Weights of a small segmentation model.
Model: 6.58M parameters, 48-pixel images, arch unet, norm batchnorm, activation silu, widths [64, 128, 192, 256].
Training: soap at rate 0.0021, 17200 steps, batches of 512, held-out accuracy 99%.
Data: trained on rendered rooms with furniture, 60.7 epochs.
Rows from block 3, named by matrix and row number. Rows with one number belong to one channel. Each number is 128 + 32 x the weight over its row's rms, rounded and kept within 0 to 255. All counts start at 0. Numbers have three digits each. After the name is the row's rms in percent of the matrix's.
# convs0: first 3x3 conv (model.mid.0.convs.0.weight, 256x256x3x3), inputs 0-5, a 3x3 kernel for each
# convs1: second 3x3 conv (model.mid.0.convs.1.weight, 256x256x3x3, transposed), outputs 0-5, a 3x3 kernel for each
convs0.33 097:102137116147113143098182169123089117092102097127171127143090131093089110081160046084141150116143145163099111148132132168159149130156207155128148121141099106101147
convs0.34 106:136159100158090130078132176139122075138111121139130100112138092138143122103123139182121115116135091116101133111101152165087120131123110159146147110105108085160114
convs0.35 098:087096154067073135127135114113114193044072154103042108126112116116102111143093133162107180122113168151098137149117136118123120158137137118099119096130137129103144
convs0.36 107:044107122170109139149098117135098127093086065128166147126180126113190120164103147138117128117063116068181131135134142169185135146098149072140135102137155130197092
convs0.37 105:110129223126121135085193152161126116114140140101127151185094129136122116083119082110117078112156088162160245135141115183128178170184166154144155141116156068116134
convs0.38 101:165060088121133160078157121146128146087212144132079125108126080172102159114160057056155112120141090117132143177130125167106075147077132070158134133128179112096142
convs0.39 103:037086091155101094182128102126130126067102095169108139155111134140157081056097138129130096069173091115156116106116115151159137111052020171134136119189134152145119
convs0.40 095:110115160153071157122147129138136118136172166135168116124124106123149150156173180176200104093142144153032130124133127187145119171124100140202101122175182163087132
convs0.41 099:153102095129148130143148128143158156122116083098126130124148168138140165149184123141132108116076150132161127130141117107162117127114195153115122131190104092125174
convs0.42 105:156179117090124144178111123146109166107147027109137153127091127096137180086117161086199057136080132150126122156101108102177089082097104064116131108153086126172124
convs0.43 100:101155137145109148152161151108105107111083104094110140128103148117148093105129158122139127113115107111090208130122151127165212107092085153109149148100140115106111
convs0.44 098:123154199193140136145124106142122141118189123131137068133167131139164166154114133073144164132114114064126129140102087116121178113149131171168097183159156153120121
convs0.45 099:176127111178112111113168184098145112173162119110082128135133124144114140144057147159071150132158121173093086150131131150062156102131126147108117096087146129128117
convs0.46 094:163175116080140131121134088143094173104100129105164131145148099090134117123135093119142132086140124061097126139150145085142112112119095180156135118103180148124156
convs0.47 089:121127071101149186135079122130124110179119120125129143114110089122113134185180142123120167160180136118154120098133172108102189191046107099095146133119114114165151
convs0.48 096:106118121122138107102112133180143100169163131124098118146149144116122126149087124133148180106101130142154123111113136162128100141073076144193111139154129118103102
convs0.49 097:087129117154129160121104153096164072163080108077104125132147146172139102114044146123113124147143147138137128128174133120162110114100123187069145137073097134124153
convs0.50 102:060129116148103129166102133166140103128066113093092113144144133133168117046099126096195116107131043158161107151104154131188094202147058107150132108107114131119130
convs0.51 101:187127066090138148108119116071131154118115128146142151130112131153128107121108157100165139161159100154107100121161149068114150093131180090157133129102114121158120
convs0.52 093:195111088079100089097132150154078143114138056123151159103134174100132134142086122128141118146118121094114116140108133186121080092106215134107153151064095099164157
convs0.53 097:070114100147200097109118144157148120144088117108126109139171132174083112083111142165167096105121138121157091105160129111136162126149125143108093161082136093125121
convs0.54 097:140120181087130135211109132134108103220051165156150124156137163106119122089181100144143123122132116110113170108113159165167091113051122131115091147107147144154195
convs0.55 103:081155148203102141151167108060098103093142165116132140107161132117151165146120116102164162156092097135074157156071114098132130097095183098179190070098107149033105
convs0.56 096:064130137065136111126121192134107087058123105108096121146113148111110170171083140163081152132121138177091126144112135162138119085128168143154154072128167152127118
convs0.57 080:090153109158144115194130141101143126107132126099122155147128144136124194127183148137160170157187099109105146170106156127083110118153088131163130136135121159137171
convs0.58 107:157148106091092113147100141062094061103099113164132165157093143112101158132120129115159144153141119097143180112088190100125132132138163120101108133123156120104103
convs0.59 097:168082105105137094123069116095143128077148115163171100127148138122152148140143152109150136145142033115158121146100121131156106090086057124125118147110109168101154
convs0.60 100:134132120200154096183164086134112079160140152099134132161104094128110121150163137109134091148102138118065111133109090070183085071147118120087156117080129154130157
convs0.61 103:103178148123129156148104131198079120076132179153087133121084089124128120149155112145188073132076129096127074120125158142110072051127114131105147175151091136099148
convs0.62 100:074171199211062082122178162135140137130159134116161102150127129101123149137126143081205084150071110089059112145103145130094149134151131087167116142197154125093145
convs0.63 101:106134145118093114110128156073143114118174118134144114107119124187122136123210118113090103097131112154093112111153100154157119175120100162168110175121124136138126
convs0.64 097:167116151120111111163132121124123110128119073134120124133150105166109137113134086157104059138085149095116170140111123107081113073106127093109168128099080100143163
convs0.65 097:191121098126092098065122121128093083145057147094171179125120182105121116136109139148085106132167139080188139114124153080160041151094100084113111087135120167140064
convs0.66 093:121162122128096104115084147130147121172154128183116113186087071105133132079165116152125126153193114094120088134122134134112165091054025145107098162121168198115161
convs0.67 100:185085109126103126141110133148108048127091168111129115100169144106105128187135153109142116134111103127114123162158128104135189106092142151153137169112113135140192
convs0.68 100:134109157152155137178107110149041134093129142119151073109151126153156121123056099101138103130104070098096111141141103117147090223077110108163154153149127133120117
convs0.69 094:131144134107144120111070126131118142130190142104111135128106142140120109175161156155099122130150082171113137094088165130102131071114098088136113127099097156119150
convs0.70 099:105121094147151102106068138121192144124245199120146116178111112117144113137167120161153127159122146080103105129138134189158126119137112164115132128113087099096075
convs0.71 092:099146142141100130206093121115119140051138094147136148132104144120113149126110088112109123149079079075133097140127125105178115136149067142147154181137168147115129
convs0.72 101:206137124099154136156180135101102083070071099119108139110106078080127135119141132156152158098175104135117090095149111108176086067134147077129185088170115130101138
convs0.73 099:209081098255084078140115128140135129150103120130150210117101111107092121132089123154157117147146144101184103147069120147116046087158188103121100173098116023109089
convs0.74 095:190155156127136117057106133147103155104071072119134108153136130121172180028109143138054083075114078129100117144174142159188175054074125083088133131124133131139154
convs0.75 101:143154119044121117083079131104172122120072107136132117125125145129136159131124100094111124089171075148177110115134097185086085056194109120148128151130115129125155
convs0.76 103:191079128140142103121142116192098131099106079128130117165081147137160103103119139096082160126063120131120106118181147181121143152089106146124080126086104108092083
convs0.77 096:119129121130133099102125134117114205193173062135096058149085136153159164101118133133122152119143086075167086150155117117150201138092081109155115130105209119162146
convs0.78 103:161118067099101113073132134186118126129085113097110116104081136096175116084188176162153139138130084143154113135147121169135173122046252239155146174114112108081099
convs0.79 105:112095060127101104051082139136152108132159101129115125150128131131110138103148072151087140120111136127119126140133084184108104168075132138145172077152152146121139
convs0.80 103:141102074091178139146127165101127107119191179118134124144138112107153150165183131111165160128174119099075089132126093136137150128181000098155130107118149104181119
convs0.81 102:057111152100107164169118071145149086075140141155118105143184129121145164187168166171096127119113137114128171148128137131164174182093123131158131117114141114130139
convs0.82 107:117093127064124117085158121096239126087041165126116149134121108173100146142100085143193138149139142115158134162110109170128174148108105128059129100108134098157121
convs0.83 102:112129095162099081125153170125186153124144142100103117101134133112147104178137139135134099127101158140071105207087074088180137146136086066179229144150152120183130
convs0.84 095:156078199134138113180127130125096108115079109132178116147121116148128137174102126103112062185115064060094202152113144135185168144111099119128108087122091175150156
convs0.85 081:106112113110112115147184091094149186134153139139150125153113153146161110178172192167146030200068105115136106145150172179144058174066168182168158166130121149149161
convs0.86 101:107163188157099116115092091205219252097085141164124125185097119122152156087116109081114095107102085114125161091121165089131141139169218157092179101125182109143147
convs0.87 098:107064153071137155151109176118002108129123122093173146122146192064082140172179159106128163176106156138153142118114137106148109154065145132116098147107185178094189
convs0.88 100:175093105144145146122148157104156152173172196124137117142116145135119182064170146114134115129125161121066117136135122106103062069087092172105141190212176139119104
convs0.89 101:187181101154139185192117145124181119189122073094089184139126107114128117085094115137103134133142154152076063126137103141092061165137196145115116151123102096147126
convs0.90 106:070133138131169173157140120190176137098122141108143140111134159097144175142107130119247194124211090127070127105152150114116144192104086101124155182177157143097137
convs0.91 098:086118129172145116104132194156092083150086104124143130129165115141175109111078101112131108171061154144167129127118148111136138118148150122137151145121117140095136
convs0.92 097:088106162136143148088194075066126099131069104144137117133171096178070160044175123132103161119147173135168162121126127137167123101160152095127102100130073150119167
convs0.93 095:132108110123180155082077154147143141186074126125112174123157111145093145173126075085137172107151183127107162137126132123126164134146138131147133136171135117083101
convs0.94 101:059185140150203147168137113084147146174073101125140141119104119121114112152094138123153089104115106047161138126125150148142164132123106123128099152054089109094151
convs0.95 104:150158149087164134082098115086220161110156167178103123113135137096118178083136118154152178200158115142151128126097117180047143102151135157137127118142117111138138
convs0.96 105:113126085033083105165199137044091110132118125169148213109141094134128080071129145120136136117137139106162167149138122102106206116171088133145114105093084110169173
convs0.97 098:135181104128131118126160138146144091104251160149074093154130106180137130108103065128102158121128098113159109179105100138196105156172167126153103089104119111056141
convs0.98 108:121099140072115165143118124084083090142109163080091126115129147125177084143060118107073134141091148104151104120149090178078128170138168167119153106192139088137088
convs0.99 098:105122114113110147156127092119151100104099140132106130173099101151107166136050183137099199113167136099105114140112104183113096129064093123150136092102174114112151
convs0.100 106:110092164150113105139124193247138196137166142106134124118140122119132159149142089137097123146131111126119114086120111121103162109138125098108193118175155133141135
convs0.101 098:072160108109130177074167157142157228193095044179111139141123157174138127042155173115130182220118134140097129151144112119167172108123077139157098129156118137120179
convs0.102 097:134082202118101173111144104078122155041127110145109074136160127143091115173146144205138098107126236172104126152086118148072133172071121133123132152177153147118101
convs0.103 108:090077120095153089150188147083104054103116135106132111154110149119060144128171126155142092169137131135118136104097159134102116112202131091106148157076073149169125
convs0.104 103:149126098140111130115146127139104234141158093170152114119084145152172103172130087131083095101136164162142173149110136139161041098106129163046138107116125157152136
convs0.105 095:103180069174170124106186178116166140125126051084151136128118132130127149058142075149083126089183148126115135170135107152132127112101119140150125153146121071112118
convs0.106 103:164042133080098153077135126147071162133130065104141111139176108133141080136060084166097089130121158151130090137124137160174141101105140172117125138114127114169126
convs0.107 107:162111132065121166096137092134122178106131088138141147115116160148110110161106145184119148158083108164074086152180133159134133131121159101052196141098102096122152
convs0.108 100:138160056143091152094132083130142104126108123147112113122147106141110109140105103146064154130128191202141144129123112154144090060106119185131138087141117107206150
convs0.109 100:080121123126112124116160139145134072162115170104173112173054110130125122185176207162114113163140126124029177133113147172102146104127133110170156140110233150131100
convs0.110 096:149156120142078121158148175159104176121059068161121098121090126116072127113158110116135074107145162164133142092132104111153154097166169131147132129126135098063072
convs0.111 104:122161124091097135143103164109081212160141207131111146119152114055152151177180207155128099138099146124194096131133141132077101203104135104241178167129142113085097
convs0.112 097:128163151089129108105102182112167116076132132119133182153120144129142153074123148162141170184136169093204082114155167113163162101105115139124125132102085124117119
convs0.113 092:098158126156107138129161166064123105069061119233216248102154116141145158142125090126124136104163070138133160124148119158136079133066177118133136151178155064033115
convs0.114 093:255141080093113145155147148083108140109104082145145081139159142166125094117076122116119099128128104183135086121120104103152112106156137131136143073079171150141137
convs0.115 099:147130139062123085088113146151118140146147155129112145133119090100102092143129140132103127111128095078139129147141115123185110068148106134150148132135117137135139
convs0.116 099:065101147090093084152135150119118155154147129129169099143123128114126106086125107163097208081104148051162136129133118130133085146163139164096136075089153041123124
convs0.117 096:157123159074065164116148090136137055104047106156125102127135113123107138035129033121133156133127153115074126125095163172111108122196102166128161149114098119128116
convs0.118 098:167194116112160127124061156153149124097167101095104120155073136127096133162155106097115136122208153129149145124121106119117122124128255109158128144142120146071140
convs0.119 096:136175138089187131130165110132138161138134107088159153127156149073129159140059179151109181136107083083201119142100136089134168108119085122122119119120119106207141
convs0.120 103:089166136104091118098153082160132112145111188121146124160105131167114166119051126123119223112121145127071145156092101174117136196071102128127103084090136141145151
convs0.121 102:036137107103175145109104147065072194130046139132128120143188156090074161164134130072124161109127177124099124135130126128117124133127143123118121096124125149137103
convs0.122 101:179090114091139158248122116111138099108106108191115106140175110122168140210068106107129134143136162116097147138203119091124071129117175136173069075129170133141156
convs0.123 098:096201082107137167126137124143123175141150144099097139104130111152158151127110086096125114182119164135108138131128122139125105148181179106174151163073118094105156
convs0.124 100:210161099104128137171113096147138146138119095077084127153115148132144108168141100100147162124151146118102122129137131083168121106141155152127180137124100151088149
convs0.125 099:095114102132099111184144139172098109093061062134161106136090148117095137077120088125192089175129104123117157158143137126174103120141169089183118124127153069117137
convs0.126 102:112233156132117160159117098102030135125125077153122146069148122087147143144080129121096130119078172139192146171097114135161153197135163133098167105197094105095088
convs0.127 108:089137144078182149136113097125136092099182116162125114163117123140084121140121109104177145096103099111124174072115191166134142114128114255206090161146124149127133
convs0.128 097:055100195115086126161143121121135108166114158123157113100150122133141120169138122140179127137125159174089193096133122157099142078177119188090113167053132142105131
convs0.129 102:102086169130097186104156084192191125180151089132105135201122132111147128109134132110151050139118088091163175138128126120067164178126065117151150097139111146136132
convs0.130 107:084174107164118191117114139129133127136245189105098156090127189162140129130144090118203137141039119106107090065183081120177059097141051100106080163111099168135104
convs0.131 091:146087125105122083151172087156160178106130203122093179108139108120155144177143149133175115119146142192174133157140149102125154139119114138131170130109134136182089
convs0.132 106:149042126117174152115145156114172158145120106152123137113125153120135140090081133154041159168166155187163114127116157143065088142182156053148158185056195158104093
convs0.133 100:101173099109116097143073170125114085166187166151103206118094155136161157115148171143125069158108093104169081125138150124170111162161136127114159122114096101152085
convs0.134 105:128149131165081149142115132115119091122074060110104133106145162124099138147111140107164094144060109140092071138180116151153173093178052145164121129130111099114150
convs0.135 102:183120071063166101068089104189090025100177141109137172133125144148107130098126143137107098116165116151154168151126122107145085182163082147188125086136155193127193
convs0.136 099:184166077121131186112113174142096117109133121101137107134120100139110093157138138117167128168146105142113188112147081127124159099177133125133153080150139109174142
convs0.137 100:222103086109116192111109116092118146152148152134105118134137130121154093060084127151141113127163159138098131139133101106144173107092204080166148121153121054085138
convs0.138 100:095080100097108086167122189096144184145184104116106130091087127073041136130110182148112200099102131139123179144149131174131116144070153087099120096071116100158120
convs0.139 099:198072142168124112113109161103131101139060135139123126084123161149097153084115086108153078087135109058123113125091140113082116126159152140106111103136114113153110
convs0.140 100:134147146087130136094037082165092119139094126131130127106143174159169104141078092125118130152085122104112093116166118124167081100014128101110158122107146055128165
convs0.141 102:047115154124176137130101141114156165149080111149168193128136083194125121070079070092138112159133101120140149105112185142234114092173099083135169155141121163175163
convs0.142 100:148079117166140122105089123195125164196222128128099178139171114165121107123148169139107104137206160169112138133119144136117094117121106144131092160125109115102188
convs0.143 101:108087108121150107122102163187091114095051098144145141147150158107157080124162145155078107092153056125105079152096124148110104176224159169140124157199143099134136
convs0.144 099:132101173104147105150133097124070139132054105138079157140065145180136134101089132098166119100107046170086162137123152164112143115150204140107141098147090117186152
convs1.33 102:146097121108155184114118151154144121154199220091167149116136168098195131146167127126111146151119107111128159145063152128148167096101136151135059144086127136105107
convs1.34 100:129097147097120156126110104152120116078199158142137140069144163095078150141125100114086141115108161159087099133099150147090105127148164107124067104105094124109147
convs1.35 100:153101143083110157135046090183255111080118150144146105163110142078128152155128131093139173132121135151139087165235091130162126151112201169126140131148107116058165
convs1.36 109:156112135145149117130113091124115156174161174119180163132137174122129163098160105140098104135089085070176130131152124132145188090177105168162110142125171119118101
convs1.37 098:133122138154136110145086195140127150137138213105111083086148117141193090179118085123189124187138078126154164097174135102117122145106133150117146109114144144118145
convs1.38 097:176122124123109123077184091101138117106107129164104114170118152104156126119157118152111127147194054116170106130133104152102157153058123166071158126173088109223124
convs1.39 097:129121109173079127121143148135121128153137202116107106185153152142127140130167105108144090126112107142201095112154202127141165141122154141112097157208176150126176
convs1.40 101:127172060097093157165136094166143120104116062117094111079135087110132112123110174150149159162139115134078121131169150104164104162147132108161131208174089119161170
convs1.41 102:197097101120148110142132071123132123104128205117109118155064159124134191137105143144096108092168068187125145181172162072128156145123081150106140118148063104107157
convs1.42 099:114141103098147158115040099136102141176125142113159191122097155125177130152135076128104118123092096095158117122150127159205095147098091091114128159153114128128100
convs1.43 099:123155135085083175149038099117048137156045127176146200132216132094148124089058137077168108102200111118165090121112156080199114135131145149151103141097156131142106
convs1.44 100:152158116128122067118160141167154126027084156147131114126100126146117121098113139186072161155099130115161116075118096166145109125096134124156109120116153117130119
convs1.45 098:104130131125102087090125137122155182150094091135174095126189116091157134128128111134161062112115107117145147182093151161112117141182049139162098082172126138132098
convs1.46 096:130169122101126191129153108092085172105066123093071096156129109147101112139163160128171137153102139123106109112078123109127123140139157104158106129176157131123124
convs1.47 097:109110165156139077099135180126026047115098119135142131058122131107101174132077123132059110153131096140140115136149133186112112142113150110138163113113136152129130
convs1.48 100:137189139094110143096092164240252111140094157118145090132119165112123116130114131154082124074090143146097146107096085114150083145128146174165129122156151138143177
convs1.49 100:099113159107080156108093147175096173096071093116105127128148083125141154139098110085132144119140151141162116188119088107057141147110101128115177155126051164186135
convs1.50 102:113132127139142136207141170122140165116140176098033038066113156156136087068163115147162099114051139129096154163102094155118140076118142102179086153139132147024100
convs1.51 100:164134118100136111092093219169108112180167176085164206121134096170129117061137163123095070138154080149148163114133173052177166099056133137146118111159076118098133
convs1.52 100:158142074121195110085160183072081132126118108120103124133127095065108137127038112145136133148100111141164099067154147087112119126075139119118063122134107175141126
convs1.53 100:113131150115076139087123203182140157147136032147129104180120165109101098164102095085101133158132148164095160173144157084136166139220131115066137113112156155114112
convs1.54 100:085147115197101110100134174118136141105128095141156141145116199133145158074131150111102145180109145130193143129117176057149089140133094136151145148141178122115133
convs1.55 105:118097133136183115106145145153121124092055158125135091078161096138111135120089127111136110150137181136130111155127148118102161143156112167116135147182106118170063
convs1.56 103:161064105107118161116099111122140094137162191133123150167173140118132152135117092132182080118119032104105148118123105147186109139086173116055102158151158184193049
convs1.57 089:187122127106150104079117186111130112120163103107116132154149169134132115159180149134118101146149152109115106147110191132140145137145133138054083140146160174104110
convs1.58 099:107124077162115103104169183116148085111146167248242195138098132112129113112119128096133133163107082112095140154160122079126156089113168133131145155209138109094144
convs1.59 097:220087158174121097126123161087154136085101128102131176100114168169136090118119135086107154126107114191109146093086156145151196148131155126127187114089091137130093
convs1.60 100:136102126086139073088182166175036133142100151128062099150130050067118128152131123142156074118127108179147143167134139189150062107144101076104191155152073158141143
convs1.61 100:135118147124155117105138076181145101161187076150174099139103145124115090105058178128099149149081137136132116155116163118143160103136113094088141119134173143134172
convs1.62 100:105102086120129117128067087187071119121042099119132112154146131124110126104121130097108175045213156146116134127107166107167085115120095176090085167082129149116151
convs1.63 104:138114174139139175135134138127088112142082109180113134162120131090133175135148101139106126122118110051123130099086181133150082102068095115137147103087130141086173
convs1.64 099:138127141106122107136189084119080130118134147142141092125129151140144102116106131110165156103099161141126187132147134146105136172107146154137186136132093112150120
convs1.65 097:127147172144111119137140173107122138120095062179145142173088116146158105144125141140141133160144116105112148183162091112134147172060097125158132164099145111151100
convs1.66 099:201112133127104193082037196101140020174118135135128146121160100095145165171086122148209128161139114045103097140120119127103074136167095188124161170168148094143159
convs1.67 101:166140111132082133137087135157122145178140196147094127130140154126116114161077122069148103164151174157139136178159101126113193086107140097162096148120049134082179
convs1.68 098:061187105085124059093138155112075139091040103125140119075132158140118102101152104150071173119138106101157197111080096117100212099095146128148141089150106163093140
convs1.69 096:172178151067116189148104136075053096063108128091094153135183098154098133104116144188096113145152105095130182138094195139159162129071141139155124108110201120127139
convs1.70 103:144173178137139067116131135151067155113050128183100116133067057153130145121114093072127135112155100176152185100133175142059145114160132106167146163139143123151112
convs1.71 094:120140100186117142137150085091102130050030058106131135123140137075170124143123102124089176150157129119098139183160168091153161143121130093176076159163110091122124
convs1.72 101:153097123111175157133155139163107133172184220113166139080092123107155152198195105088121082134117130139121114140104127137122141098138120097130135133120106167125064
convs1.73 099:172111101144094056146151148114107109114139206092125121132147192162142154139157142164161070081097123134162107141134149125143086097131109115139190136148142153091131
convs1.74 097:159129148128134108152140140158105131112215135193110122131097137071121153107112125068168159125138117157110100101066194212063139132147102122206140139121093115123170
convs1.75 101:168148156122120199162108142148129086182075167121139120127116175137127077104128142170095144137115155131123158162153112059120164082163112066136187151126075113104106
convs1.76 099:101123172169095109088074123170097114100145153109129120110132129129126186164116125158082154163148038103129170109202126112103066106096066140077151113171102135137104
convs1.77 100:159097149082097134139146091104173135096213056121213095166161120087070121125151131076068105102144111140117123174106115115131130105114121099141208139146068130146099
convs1.78 099:102173118141120161134165081160091137105121164129118131132134123091108096115153068094115132109092095104121148126108135092167084116137139107124155154052160124084092
convs1.79 097:103087167076170131101225090105144105150080160095101174077141132123123139154144117133103163150134125133146153180209139164118159143116109108128115112141168162113139
convs1.80 100:135131204056143128115150206137155138088105178116138155124102141111204056204123133120205099145118164167106176153119126109113144131181109107108107175186087137135030
convs1.81 103:147201080108154069168149074119112119102107151149151128099155159135173106124120168143085140083142111173116111124144072122080107111114107139136143118070173085145166
convs1.82 102:157161123117124101106154126117075125116115162166148145099096118141135095116119129158154163100114139146132067121108123086044118164094063097148127132145115130119134
convs1.83 101:135152121092152175118100099164088120129139110063142159173155084131144119128211126079090147181092167149133090109125143131103152161183117125120102157133103138127159
convs1.84 100:101099150125058152138176069135064107118074160151118117100158136085148140137118107112150189115109102143064145135184139147146104129123116109108132131143091147113150
convs1.85 090:118157132150144158136143128151104145175117156152150148140119108198101174134155172113173124098067140165134117147182108092159115123107143123210161114143123116171077
convs1.86 096:155147137094119120129121155203115110107176133056092014094141164118093131111092144089170148083168109161131156133168099066169128108081117076121168073146107124139108
convs1.87 099:159148107078155096145079077165096147106038139100174163127087149134083172076192094151123166107148104153111097125129129135165080144157173149100138076062140122112119
convs1.88 096:064199122153149104138159097125105195127108067133143179138114104163158135097112163098082135125126143133116141144140146088158177168098112141140129129116109073175124
convs1.89 105:114111130097124091141184099045104169117122097135090093126092116168141113104125108103151149092095147164138129109136171081115118092119148095074186116104073127144147
convs1.90 100:164152179119090139107076196120109135125135187126089107154113145157167147155110129162137125133157096078096167136122155217045184174119134117089104108099144158122167
convs1.91 098:165109137134097192111119088127115184089117153104151103108120136120152138166158144134145127153141063136087105153127150175172104118143096083125121165085106091147173
convs1.92 100:159115140104070169139149059165096121179172152122133152142149166130127164160147111143092132092153132084184159092117112165130139154135124117138117154116153089139182
convs1.93 100:194067113095120086130102120076169144105120081136165101141079168151134082117117132182143134039091155124100184125085132076107139099112068142193163173107107083125163
convs1.94 108:162076145079106147148142147136115134145202158072102165064056173140083140155080147123103134123164130078137118214087131157101114117105168167124129128127134171104114
convs1.95 105:137175121098078113150109168177182144092093152167116219172094130105134153100118109041077141122105157173126132074158070112195151188139103092117089102142086176166100
convs1.96 100:123089106132204128155137101077108102128195119154117145149110158137098158156111117144143087160162159093153124129082073169150134117116108182148063187165086134107151
convs1.97 100:077133118170042134152029054131185105096092128152136132142147142163157093142113088107107124110108191110141136115147127122122091120167124107153125097113187112114117
convs1.98 099:110133111124148179117173125093145132177154153055065000139130119144164120144032150137116126107095124108160122136106132152101084065165145150140116148175179099189145
convs1.99 103:125107156139113160173146090105120129184148107090112150108140160103141109108132128116177140153145080120137132104151138136120074145126085137110138101106147122078123
convs1.100 096:104111138130102125143147162151123131102146149041145116154088107124130168203130091139131107117093177088115168175141135135162107120110121158125142116171161158075172
convs1.101 101:134094116110112190115174121094185098222157085119074130139175146127097174093099120114091110175085124136140150113150123150170104104101138107065106109181069131166101
convs1.102 097:133119152080137129123197128198120077078122150104159109107181151119106172156201082133160140109104145161121126102168091115086120081125157119098123125151142137055160
convs1.103 100:128129138164168141065108147117117143111144109136138112162150130146182146104127137123092139095101034148121188098070132158173172081150189127119116098169124063155132
convs1.104 094:098093122158174101128129155145103108116072112063045109124134112143110158102141165148120137099112150102146161116107107152145120140066124152111115111207143183138167
convs1.105 099:121172114108092107104177137103167180139133129132097143123135113135109181157153107190125128147129158151111142153155157076146128127106099137118202083153094158160097
convs1.106 097:151129122070135152105201162096166168124143082150153117150097146167154079133150148178108076108142122158143129117148165142127106144092126111182096115076131119115096
convs1.107 096:128110108120211113092116126077157140140150115086148128122081137134124085106089162114138150138140098121131140208114174106153119177089124146165176095107144094155152
convs1.108 105:098095148122099125089097129143198141170206186104088104112148081118080137093126125133115051132103183193138133189154099143115152140144172154141139177161160106208151
convs1.109 106:127130152133132131143173134168146150111130062151125126095146082124091108156133075150173101161095142128147135139144120132123106134141088095152159119070125170107077
convs1.110 094:121154160095171136120138143145126100214151144102154132127139144120123114124162133088112148126090140142122111159135128119118111104187102103110077100145149085126181
convs1.111 101:094168148150097163109152130089191136169066161046097083149082128144130062103111124152133105105181078132154112139119097137132177165078151115132148106180104136151099
convs1.112 097:141123117125140154096078172059143114148106141156091111115132134102090147125070120153101128164114152115133158164140106153119129109139157141148113139085142128105126
convs1.113 093:143132166121070053169100159069080017175123101098081145132107121131106135092154153172145105133173131108175128034094088101096146135115137165134152108081139136124093
convs1.114 103:101087125191165091109162122130106127185169081099156120146145089148120141130146169122144109116160119120087097156150084152093096164107096160126121125128147094069138
convs1.115 105:142180127176180125166158144113120170069119110126091086152077127104103154102090133128100114080112175095075083187087117139119148137107160163149112166134085088189158
convs1.116 099:117137082144153134123190150216109108057113114076154108190125160132162104086110115067154139121118172108146122135168104157118107110053168142169134144164098132109113
convs1.117 098:085136181154138098173125095169081042153198154154104143168142111115105127111188110123144134102144102099130123121116114097131120132125167064140155113072120051170094
convs1.118 102:177173094136073114166084092142162149184166169106111116100174083142089072117119122137120150164153073132156137142072083135158090125127196149171101094127097058112119
convs1.119 098:142182128102099073138226111115102178122136163141102122120125104128131083138075085121192148164090093158122109103130173126133088131149166098110109102140107116076124
convs1.120 100:143103097098164185160166125142157101074134070104110087118099138176126162112133108078126121122085144154074091126181090135083162086142141101128125120100130137097140
convs1.121 101:173105143101183162181148142132164120147137095123184189085079140129114112148133139148100102089075077147122116088151149152170112184130091172149117066133094145180045
convs1.122 099:163166130136133083171092167150131103096098105114126137109091114174122126150114132106163146153129197090096069142153129092138125155112161137140169125100112199151075
convs1.123 100:136118054132133153161163100110165119073121172137118122172204127129134156122146177165107070099106141111114101130104109133084085105112150148105171115150117149127147
convs1.124 099:151155141169125171127102241130185113172143100113085117130091126087108122117144096153000121150154191121131181149129145088108159162086129108139091155115131108083109
convs1.125 101:110161107116149107138108144149077124136190154153119076162111131080132136168123121140157068137164153159114157119123117145091096160104154119184066113113097130179068
convs1.126 098:189124121045186077109121099153141118139044129177255149119117208152102145126159085136127126088113202146141114146183085158126116121113145116173165125057171104134132
convs1.127 101:141107116085089056144139129159111117153140128183109069151158129046130110133146106121118107099151141142112185157115107080135112145088159122106143101096151092182156
convs1.128 101:144077098084170122070172112078075132127103112130107116137144132151129094133121127108103159100132135096087119125099134077090118105079130115056165153156150116139126
convs1.129 097:110137108130130144126078087109131125097137156147109121174170086083147157116115076184207154108115163130173160112089119138157152119166122110146138100102183134089037
convs1.130 102:113104130108094101192154126077178133091032066122120203125144152133142131115137074124159105139138129121093103105104142092165119077095145106116126100155111131238125
convs1.131 093:090147126137164184157160104026106136123213137117121075105133139134124148078159153113109171158138169128144111091137152112066105088129131111151111114096136086119130
convs1.132 104:147168143148113161151183124100123149153099065132082051115117147178139068079136156118114137172110100185088143115093167139150168155109161119173103096113072174167114
convs1.133 106:152096169128137087182103196063121151038101071151155170151097087135109158128136089126152158098117167112130121124071158116144141082114136089180145104114098123124126
convs1.134 102:134171121091087103133077118129179111186223215131111137103160113081185126155136124114082113139123144186075142124178100122165139118185113121185166095098121101090154
convs1.135 099:125170140140143133135042159147125139095108161183159086099138120114170111155133098118156144136084093110090146122118144165140131180128105182152127125126158141084088
convs1.136 096:136094087159196132177087093118067162114143081205153175123104116108142118137151108137121132149074094139065125115255145126136171112151178122143142160153137142119170
convs1.137 095:126112134136113128099110105166195087161054140123125133099127104097121151101174183133130108154169131161129121093201101144097133159160101168127160057132128141142153
convs1.138 098:099098104196143208107118107058096098166106137092188101129141126142129143101132111180083149057124085119100083134101159113099128155102119152119150147157112156160120
convs1.139 099:130161134139117161113101196118105104065223137113095144166122120084105130132120165158165135176052143150138143151119109159126196111156177123105078168100160118160111
convs1.140 099:132188210161166072110122100107138203196194157151170136152118054127163114132118135134153090145106090140175154133147155146126092155124137134151152088060071149130155
convs1.141 103:069164158160081098166091160118072125186212126116088096178147088152141145116127164099147088129132123179042083110141135051143139132175099151138074136148202101141146
convs1.142 102:154172132125157169098111122079115084125071076145181146125142153096171143123101177181163108118132116132139136101134081185135226159073194105164115155146127150115158
convs1.143 101:161108190150078138157133145154162160067125126098048170125122140176113147134161168112082141118172153130149107092166171134145132090223111124147137115090163128095168
convs1.144 099:114139161127160124106127062078172139086096047119146159129122138135122127106139156154131164180114126146146108133129129116162158126142085111147104112138144135126169